{"model": "class-conditioned image flow-matching model", "cond_dropout": 0.1, "logit_normal_time": false, "qk_norm": false, "inner_norm": false, "width": 320, "adaptive_grad_clip": 0.02}
Rows from block 6, named by matrix and row number. Rows with one number belong to one neuron. Each number is 128 + 24 x the weight over the matrix's rms, rounded and kept within 0 to 255. All counts start at 0.
# gate: MLP gate (model.blocks.6.mlp.gate.weight, 848x320), inputs 0-106
# fc1: MLP up (model.blocks.6.mlp.fc1.weight, 848x320), inputs 0-106
# fc2: MLP down (model.blocks.6.mlp.fc2.weight, 320x848, transposed), outputs 0-106
gate.437 [ 79 132  77 167 130 109 168 134 158 126 121 146  93  74 123 120 120 122 133 128 118 112  87 145 147 109 138 119 114 131 143 128 131 156 132 148 136  91 146 147 123 130 149 139 129 143 127 130 108 142 169 109 133 100 124 158 136 135 123 123 104 131 129 135 147 123 138 101 140  94  91 153 124 142  89 146 123 145 125 115 148 158 130 110 114 154 118 122 148 126 157  93 131  77 100 149  85 127 140 145  67 127 151  99 183  80  89]
fc1.437 [ 95  97 119 172 118  98 145 132 114 127 103 102 112 150 114  92 127 152 143 161 109 100  95 121 163 145 149  92 139  66 131  71 132 140  83 146 110 114 126 106 111 127 128  97 163 130 117 119 125 106 141 107 171 123 151 122  96 133 126 117 158  93 152 158  99 121  98 121 149 122 126 112 132 141 111 137 162 172 159 113 150 148 167 112 106 147 153 131 144 143 139  93 100 109 102 147 127 100 107 130 122 117 122  86 186 151 141]
fc2.437 [122 120 114 136 133 131 135 137 132 125 129 163 159 152 113 128 117  99 124 131 117 142 147 119 103 157 134 128 126 113 142 102 105 147 119 163 110 141 133 110 131 123 147 125 125 133 143 129 134 145 127 149 130 137 181 125 116 121 129 148 124 117 140 125 116 121 141 111 139 114 161 118 134 100 101 120 150 136 140 101 128 127  86 116 127 156 136 131 102 103  94 100 146 128 127 109 124  94 114 152 109  99  93  93 155 105 104]
gate.438 [121  84 124 140  89 125 162 117 120 125 129 108 133 116 122 119 167 154 106 146 140 148  79 161 142  96 106 148 144  99 123 138 120 119 115 120 152 112 130 151 139 126 127 126 103 110 179 163 162 133 108 141  78 149 152  81 156 121 144  92 141 145 134 181 124 122 145 147 141 141 105 127 128 155  92 143 153 165 140  99 112 142 135 154 111 127 140 133 127 153 158 125 151 145 112 153 167 143 162 128 118 127 173 123 118  86  87]
fc1.438 [155 162 126 134 124 104 123 120 156 142 149 103 175 134 148  96 116 117 147 128 161 138 109 162 142 140 135 160  75 126 147 107 111 133 138 133 163 122  96  95 114 109 121 150 167 185 155 137 110 118 114 131 143 126 136 163 108 118 115 148  98 141 175 147 117 104 124 121 108  99 128 132 133 111 120 129 137 159 139 140  88 114 107 136 157 123 142  84 103 113 122 103 127  47 125 122 123  93 142 126 112 138 113 119 156 161 118]
fc2.438 [161 125 125 107 103 125 113 142 144 135  78 147  98 121 100 127 148 140 141 113 114 132  81 148 154 136 142 155 157 139 126 154 144 113 132 163  65 145 168 115 144 110 124  87  87 139 119 113 139 117 134 120 148  89 130 169 144 139 131 173 135 117  73 126 117 127 166 130 114 143 129 119 128 121 148 117 121 106 133 137  93 102 136 149 182  88 172 125 171 131 189 108 132 118  79 124 129 127 100 124 115 117 136 119 134 104 100]
gate.439 [130 144 113 106  89 111 121 182 114 175 128 110 159 123 113 157 114  85 149 120 136 113 165 160 123 118 131 148  96 131  97 156 162 124 148 100 177  92 150 159 142 127 110 107 173 167 129 105 171 125 179 112 106 159 113 123 142 125 120 106 110 103 138 130  45 112 126 166 139 119 157 137 140 110 112 137 144 146 136 127 153 110 105 104 127  92 143 137 122 151 101 115  87 170 117 134 145 138 107 163 142 154  99 127 150 141 109]
fc1.439 [154 148 153 124 140 104 147 140 122 155 117 145  92 131 118  80 137 114 158 119 155 137 117 141  98 190 104 157 136 124 136 135 109 135 116 122 112 146 125 104 138 143 107 130 142 133 167 148 115 154 117 153 108 133 108 150 122  93 129 115 154 120 152 136 135 117 129 125  84 152 126 116 126 134 123 115 113 117  93 139 119 109 157 115 117 150 100 105 148 126 120 152 135  90 143 155 149 121 159 134 103 125 143 126 120 111 146]
fc2.439 [138 132 147 151 104 139 154 110 138 152 138 127 122 113 120 135 103  60 126 126  90 128  84 109 132 174 153 135 108 141 122 131 146  98 152 157 167 130 135 115 126 126 143 113 141 130 100 203 134 142 116 123  83  82 184 152 127 127 128 130  95 157 105 120 133 128 108 121 100 128 114 156 126 139 110 135 110 143 108 144 119 142 128 129 102 121 159 125  75 160 122 127 109 119 140  93 149 132 136 127 127 156 153 122  83 171 134]
gate.440 [137  76 120 162 144 119 120 146 143 159 145 133 153 153 107 124 159 120 134 102 143 123  79 104 110 116 116 129  85 155 139 139 138 123 130 203 189 104 132 118 145  97 110 127 150 168 125 167 160 125 132 147  58 135 100 137 131 149 116 135 106 127 117 129 175 146 118 147  98 142 127 146 142 103 149 101  87 154 143  99 152 152 124 127 120  47 115 114 126  93  85 170 145 124 144 163 162 119 151 126 132 131 110 139 144 117  97]
fc1.440 [140 122 150 111  95 133 155 121 118 130 139 113 163 153  97 121 154 119 100 127 140 127 139  98 153 110 125 150 111 124 106 132 137 110 119 148 150 171 121 130 130 139 100 149 141 158 125 154 136 102 134 122 118 110 110 153 121 150 118 119 151 129 102 139 111 133 197 128 126 143 114 120 129 136 131 163 131  87  61 178 181 129 150 142 128 134 119 103 130 173 103 140 123 116 170 129 104 150 160 169 109 163 133 124 139  94 144]
fc2.440 [158 145 133  90 105 104  80  94 102 136 144 140 139 149  93 127 123 141 142 129 116 137 127 115 149 119 132 125 148 147 114 130 136 114 137 153  75 102 123 116 129 134 101  85 159 117 124 146 187 117 122 121  67 154 161 145 155 150 118 143 118 169 140 115 151 156 173 101 130 151 146 161 128 146 145 125 134 155 130 105 111 121 163 132  90  78 109  94 134 138 141 132 152 149 149 100 126  93 140 168 122 100 113 138 139 130  99]
gate.441 [145 124 101 115 128 110 126  99 167 119 128 128 135 165 122 161 170 108 132 169 120 125 141 171 118 117  95 193 121 150 106 103 130 134 112 144 126 167 113 102  90 131 121  89 115 107 156 157 134 132 119 156 163 165 138 112  80 100 130 111 128 135 138 115 113 138 157 146 169 104 129 123 135 141  90 124 110  93 127 141 123 141 129 144 143 138 131 138 127 152 115 109 205 149 118  99 132 152 159  73 142  89 147 157 160 180 138]
fc1.441 [110 106 137 134 116 170 121 162 112 130 152 128 116 108 117  98 131 165 111 119 135 137 135 104 143 120 155 125 143 105 128 220 115 140 127 140 131  86 140 152 160 140 199 132 137 158 112 118 132 123 136 106 122  80 120 100 106 175 118 130 138 123 156 136 143 114 116 119  98 120 176 146  91 101 142 145 164 125 129  70 141 105 146 120 115 119 135 121 124 126 154 166 110 120 122 155 155  82 114 199 145 158 114 147 105 101 132]
fc2.441 [118 126 173 112 117 143  87 116 114 140 120 145 148  84 127 122 158  93 118  82 126 121 123 143 153 151 105 134 136 130 116 159 133 145 160  95 124 166  76 148 104 141 120 104  87 141 137 147 125 151 131 115  82 135 157 115 122 152 133 168  89 138 182 120 112 133 147 106 118  86 144 134 109 135 133 134 128 130 121 150 128 127  98 116 113 157 127 120 161 159 128 116 167 121 111 141 150 124 118 149 133 118 150  89 126 136 117]
gate.442 [117 133 113 129 105 142 127 148 128   2  98 159 121 136 140 119 125  84 137 120 147 111 146 134 196 119 115 171 154  65  96 103 139 119 255 147 110 117 134 134 147 140 108 126 115 139 151 127 153 138 123 149 138 132 124 133 153 142  99 121  78 113 126 160 140 128  80 122 141 151 117 136  33 191 139  82 105 107 144 110 120 109 130 128 138 111 108 100 161 113 124 166 107 140 120 108  88 136 114 108 217 122 105 121  94 128 150]
fc1.442 [131 147 147 121 139 147 146 123  94  99  94 131 121 166 121 133 110 144 124 154 114 124 136 139 171 119 119 144 122 104 133 129 135 140 175 141 121 145 120 138 155 117  97 111 128 127 163 122 122  72 173 106 144 123 103 147 111 129 134 119 103 142 122 141 104 109 129 132  88 177  88 117 157 160 149 160 155 126 155  87 109 140 157 112 160  82 139 123 185 150 123  98  81  71  85 141 107 137 129 101 153 186 110 139 134  98 135]
fc2.442 [ 97 113 116 100 139 137 111 154 128  70  90 126 125 137 106 140 116 161 122 141 124  88 143 134 140 121 116 140 136  83 139 124 162 130 198 113 128 105 109 107 151 148 151 147 137 118 140 108  99 138 158 147 143 140 123 110 114 113 138 119  69 132  95 109 117 117 152 128 112 121 134 160 168 187 135 147 130 124 118  90 122 127 136 116 131 138 135 142 107 123 145 137 133 108 105 143 136 101 142 146 167 139 129 102 160 144 109]
gate.443 [164 119 143 142 141 148 129 110 135 107 160 128 125 171 176 134 155 128 133 120 138 151 140 164 135 120 143 131 129 156 144  95  91 167 171 100 130 126 115 104 141 127 118 177 155  87 207 129 126 129 140 119 136 151 142 155 106 113 138 151 119  88 129 134 140 141 108 116 101 113 143 144 130 129 125 121 141 156  68 118 107 142 136  98 132 133 135 107  99 139 109 129 103 125 183 107 132 145 153 151 128 143 129 160 114  64 128]
fc1.443 [108 115 114 120 126 138 103 127 125 107 119 131 132 126 137 131 183 115 102 143 162 108 139 132 163 134 132 153 105 118 153 148 112 139 117 144 136 104 110 139 112 158 122  83 126 131  38 166 136 131 134 131 104  84 146 148 120 122 120 117 121 130 126 116  95 131 109 135 124 120 120 102 115 132 147 119 127 154 133  92 159 122 116 118 135  68 119 183 129 146 168 108 121 127 106 119 123 116 150 133 105 104 123 146 100 137 155]
fc2.443 [117 159 136 126 115 154 131 150 112 131 146 161 118 154 133 114 131 136 145 144 140 114 140 139 110 114 129 132  73 103 115  92 121 164  85 123 118 131 120 145 122 148 149 185 139 114 126 130 116 133  98 172 162 146 135 166 126 105 117  99 145  93 140 131 118 141 135 124 111 181 122 132 116 140 162 139 121 113 121 115  81 140  76 101  94 135 121 149 106 153 112 132 100 113 132 165 125 103 143 146 128 151 129 132 112  24 191]
gate.444 [148 139 135 113  93 160 168 185 149 122 154 129 162 144 105 147 113 117 112  98 137 164 115  97  88  90 109 116 185 120 108 111 158 144 126 132 127 154 162  95 110 130 102 129  99 134  77 107 154 121 147 115 125 140 114 163 151 129 131 132 122 105 142 108  94 115 117 156 180  94 132 153 141  94 102 157 111 125 111 137 122 133 154 119 132 113 133  95 105 139 148  82 136 101 124  87 116  79 102 139 142 107 138 126 142 117 159]
fc1.444 [152 115 102 182 155 132 124 139 132  97 170 118 127 163 133 186 120 186  96 140 106 128 136 105 150 136 116 168 109  99 116 127 154 161  91 120 160  96 136 164 143 117 117  90 132  97 135 134 159 120 121 130  86  78 109 158 126 151 138 154 113 186 126 139 156 137 152 112 101 143 124 118 110 104 143  96 132 142 150 132 135 109  97 148 136 131 119 102 110 132 137 135 154 141 118 101 148 121 116 122 120 187 121 139 134 132  99]
fc2.444 [162 137  88  89 122 107 117  96 106 127 106 104 105 100 125 175  60 122 144 124 111 116 108 115 122  99 136 120 113 122 117 140 141 128 121 118  95 138 146 157 165 115 110 167 121 154 110 126 147 132 151 122 118 123  71  93 131 120 134 123 122  90 140 138 170 115 132 121 120 122 127 133 114 131 132 140 123 103 151 120 160 121 183 105 134  99 164 116 175 181 140 145 138 115 131 122 151 117 146 123 116 142 113 107 169 127 119]
gate.445 [153 104 148 118 133  92 167 127 115 139 126 145 134 145 127 104 164 138 104 140 112 158 145 111 161 150 139 119 159 122 106 147 160 137 155 102 119 156 146 104  95 147 157 124 142 105 106 111 116 127 120 142 114 141 105 107 119  66 110 112 135 130 129 118 105 149 122  99 104 151 150 113 117 121 116 103 114 183 141 129 139 139  96 126 128 111 152 128 130 114 106 142 109 159 151 165 116 145 111 138 140 148 114 127 133 128 147]
fc1.445 [115 117  78 139 115 152 105 173 131 112 148 130 141 128 102  95 125  91 128  95 112 126 145 131 169 143 114 118 106 113 156 164 163 137 127 148 144 151 133 157 128 118 120 143 120 127 162 169 138 100 170 112 140 120 159 157 177 171 136 127 114 157 102 129 126 168 141 108 144  97 126 116 112 140 123  99 163 166 140 105 132 119 121 123 140 124 117 162 115 157 124 108 159 156 176 136 127 136 166 126 153 137 120 120 135 113 118]
fc2.445 [149 126 147  91 168 153 133 109 129 111 148 113 132 147 139 110 188 138 106  96 108 149 151 141  78 105 164 131 148 120 137 125 145 125 133 123 136 170 136 157 111 147 113 109  78 131 112 134 165 116 114 145 129 157 126 139 116 136 116 120 131 137 152 147 115 130 108 136 122 109 118 137 130 135 152 172  91 123 171  90 146 122 142 120 124 112 148 154 131 111  86 140 120  98 120 112 122  89 126 125 135 164 124 156 128 173 158]
gate.446 [121 135 148 128 139 145 104 115 129 128 143 146 133 111 159 119 149 106 129 121 175 131 142 106 117  94 114 107 145 156 153 129 118 133 124 109 151 137 134 143 116 119 138 157 106 111 129 154 111 161 113 109 130 134 137 142  86 141 142 143 144 130  99 145  96 176 115 165  97 107 118 127 125 139  89  95  97 122 117 119 139 167 132 127 114 159 117 121 112 129 123 178 142 141 120 131 143 128 143 146 123 162 158 122 123 114 162]
fc1.446 [149 184 148 123 133 123 104 132 120 103  97 112 158 159 122 139 165 128 141 116 105 144 111 155 125 132 130 110 137 139  93 113 148  81 138 115 129 149 123 118 122 121 155 102 142 129 124 133 140 117 141 108  96 151 122 139 111 132  99 114 126 154 111 130 119 128  97 117 142 130 123 137 103 121 166 169 103 133 113 123 150 121 150  99 145 125  91 108 109 103 158  58 167 125 154 105 109 125 115 100 111 113  55 125 115 148 118]
fc2.446 [152 155 145 100 123 107 182 159 111 113 139 132 111 130 101  90 124 149 150 120 144 106 157 134  88  95 124 170 124 104 149 125 132 142 106  76 127 114 128 164 123 141 137 139 156  92 153 118 123 131 115 122 138 121 117 152 138 152 132 165 156 126 178 109 163 120 166 152 105 141 126 143 116 140 187 110 103 148 126 171 102  94 133 146 107 136 190 104 106 127 131 148  78 137 121 133 109 130 146 122 133  96  90 142 167 110 156]